config.toml
wave_strides = [5, 2, 2, 2, 2, 2]
momentum = 0.95
weight_decay = 0.07
Rows from block 2, named by matrix and row number. Rows with one number belong to one neuron. Each number is 128 + 24 x the weight over its row's rms, rounded and kept within 0 to 255. All counts start at 0. After the name is the row's rms in percent of the matrix's.
# gate: first MLP gate (model.blocks.2.ff1.gate.weight, 512x128), inputs 0-127
# fc1: first MLP up (model.blocks.2.ff1.fc1.weight, 512x128), inputs 0-127
# fc2: first MLP down (model.blocks.2.ff1.fc2.weight, 128x512, transposed), outputs 0-127
gate.53 013 [198 139 141  80 142 138 128 125  97 116 129 165  99 108 110 141 104 106 143 148 156 117 151 134  89 171 127 118 140 146 121 103 115 112 152  78 124 132 113 134 128 191 134 137 181  74 138  80 103 134 123 155 115 151 147 119 137 168 113 106 115 118 134 130  83 109 166 141  95 126 138 127 129 113 112 129 121 184 120 114 140 124 122 141  90 105 106 149  73 131 146 116 136 155 134 111 139 110 141 162  82 117 124 117 158 105 127 102 153 140 120 151 167 171 117 147 118 129 131 152 111 114 107  96 138 153 134 155]
fc1.53 013 [164 147 127  58 155 100 138 140 114 118 129 165 117 133 105 164 105  90 134 138 154 126 144 114 104 142 135 119 149 167 139 150 143 100 144  67 104 115 129 154 128 178 128 145 153  85 152 109 105 109 130 128  95 137 163 125 145 149 113 103 123 108 146 130 110 105 165 118 108 164 131 126 137 119 133 139 125 131  86  97 128 128 127 133  94 101 100 163  75 132 142 132 169 158 123 101 137 135 121 139 101 128  78 115 158  95 118 125 157 154 134 143 185 158 144 127 114 150 113 135  87 116  93  98 140 161 129 166]
fc2.53 009 [134  72 126 110 123 130 150  95 124 117 140  73 126 156 141 149 160 134 110 171 158 102 102 136 151 151 141 101 155 121 130  99 143 127 129 107 120 129 173 126 123  94 150  87 161 157 118 110 102 128 108 132 102 116 135 161 146 174 138 148 134 125 130 146  86  95 115 131 165 152 147 156 169 108 133 150 126  97 138 104 114 131 111 109 154 121 133 168 135 106 104 132 147  96 118  65 123 128  86 139 162 115 145 178  70 133 139 117 112 176 141 136  91 119 130 152 118 122 146 157 112 111 139 122 116  88 129 169]
gate.55 009 [159  49 126 152 145 129 146 126 168 128 112 130 178 122 115 133 119 131 117 118  86 105 107  87 164 113 121 163 153 164 116 150 114 105 151 162 137 114  93 127 140 148 134 108 119 121 143 134 130 171 151 150 111 123 123 113 123 103 134 148 162 128  95 133 150 184 139  81 130 172 129  73 110 128 125 132 131 116 122 144  72 112 131 128  83  97  92 139 107 113 134 115 129 155 131 170 103 141 143 121 118 136 130  90 140 117 138 118 146  97 115  92 153 149 181 103 121 108 142 115 119 173 137 107 122 156 131 162]
fc1.55 011 [138  75 157 127 146 121 122 130 160 139 123 129 195 160 107 150 141 112  80 123 105 127 130  98 135  96 139 147 154 168 144 143 105 124 135 153 143 107  92 132 146 140 122 127 121 134 143 135 133 161 141 151  95 122 100 143 107 106 131 151 168  93 119 130 158 177 129  98 148 181  90  82 124 125 132 122 134 107 113 108  52 129 132 125  97  96 106 148 106 130 126 112 127 163 112 162 122 156 160 118 103 129 112 120 145 124 129 120 121 115 118  81 118 138 177  76 136 106 138 105 130 187 131 125 148 126 139 151]
fc2.55 012 [132 111 128 133 132 137 119 116 130 116 117 105 128 113 144 141 117 117 120 150  96 169  88 168 137 108 185 117 145  90 135 120 124 145 141  96 146 112 151 137 133 117 135 137 124 144 128  80 125 143  93 123 150 128 116 122 140 101  84 123  77 178 107 131 152  79 132 176 139 102 151  89 129 158 115 142 148 184 111 155 169 165 150 107 125 144 165 124 145 152 175  92 137 131 153 118 116 129 124 138 179 123 126 137 119 111 143 105 115 153 108  64  97  84 155 137 162 144  95 139  92 129 114 109 113 103 125 117]
gate.61 006 [167 145 145 109 141 138 131 114 103 140 122 113 154 150 115 115 143 140 148  98 121 182 110 128  84 119 142  95 103  98 132 125 106 122 116 109 107 124 113 155 102 183 165 113 120 119 103  95 139 126  86 123 143 122 136 117  80 131  88 165 131 108 101 132 131 111 159 143  99  95 200 158 138 148 180 143  95 131 157 126 144  87 152  89 183 139 135 130 117 153 129 109  90 121 119 133  99 144 128 129 168 109 116 141 108 167 145 150 105  95 154 159  89 129 105 133 158 127 145 130  92 119 134 133 127 130 143 162]
fc1.61 007 [176 142 145 137 133 127 134  99  77 120 100 122 152 143 124 115 161 146 152  78 123 160 116 114 104 129 161 113 106  68 138 121  96 126 113 107 128 129 113 158  85 170 156 129  95 139 110  99 122 124  87 143 128 117 157 152 115 131  96 128 158  94 106 122 134 137 142 151 119 101 198 153 122 158 145 124  92  99 175 121 143  95 155  83 172 100 135 125 134 120 124 124 112 138 127 143 106 134  90 137 145 107 123 127 104 189 139 144  93  83 144 164 113 139 122 115 150 121 122 138 113 121 139 154 135 159 141 147]
fc2.61 007 [142 135 140 154  90  87 140 139 115 137 106 109  89 146 103 162 144 170 120 108 139 161 118 100 132 130 115 111  99 155 111  95 112 196 145 107 143 100 143 100 128 146 150 113 143 125 128  99 114 103 141 127  94 170 138 129 139 171  99 103  91 110 126 141 175 143 167 144 138 141 168 173  81 128 170 110 144 102 143 137 145 117 147 117 162  95 128  92 128 121 126 136 123 114 148  89 164 136 136 171  91 119 132 131 130 156 111 132 103 105 111 153 140  98 105 122 114 131 130 107 126 104 136 127  75 138 175 161]
gate.62 005 [ 94  92 124 133 120 102 147 128 141 105 115 144 158 111 124  98 113 127  99 104 106 117 166  97 142 103 149 130 139 120 116 117 137 150 182 109 103 122 117 137 142 119 149 142 143  92 150 125 119 125 107 104 134 147 127 146 161 111 150 160 119 108 124 104 157 143 144 112 128 149 125 132 165 176 101 139 156 140  65 139 110 102 157 113 121 122  74 102 178 112 150 110  82 114 193 154 167 126 169 149 127 153 164 142  88 118 126 124 124 153 130 102 113 121 137 144 163 140  62 154 134 136 134 106 156 115 164 107]
fc1.62 006 [129 136  95 114 148 103 133 137 141 129 135 151  83 123 106 119 135 136 144 148 113 168 122 142 135 151 117 118 149  97 123 156 129 136  89 127  89 149 119 130 161 163 134 124 110 101 113 119 133 118 131 159 131 140 105 148 119 135 151 116 112  86  89 149  63 101 141 150 113 135 126 153 141  72 105 122 114 113 153 103 128 159 144 168 109 152 137 181 174 130 133  93 171 132 134 146 128 137 145  97 153 159 106  80 172  85 127 113 102 109 154 120 142 134  91  69 108  88 135 174 107 144 136 164 129 107 122 111]
fc2.62 006 [124 132 124 165 144 148 134 105 131  90 136 143 130 144 108 125 108 105 138 109  85 137 124 120 140 124 170 144 119 108 113 146 123 139 137 107 121 142 126 146 104 113 118 202 153  93 134 108 153 145 102 121 156 118 111 141 109 162 140 154 122 117 125 125 120 178 162 124 136 136 140 142 201 169 139 137 100 150  87 148 137  80 153  98 142 140 115 110 141 146 111 121 109 108 139 131 112 131  94 190 137 128 139 149  95 138  98 141  90 100  94 114 149 149 122 137 110 141  88 189  92  84 121  90 109 123 152  95]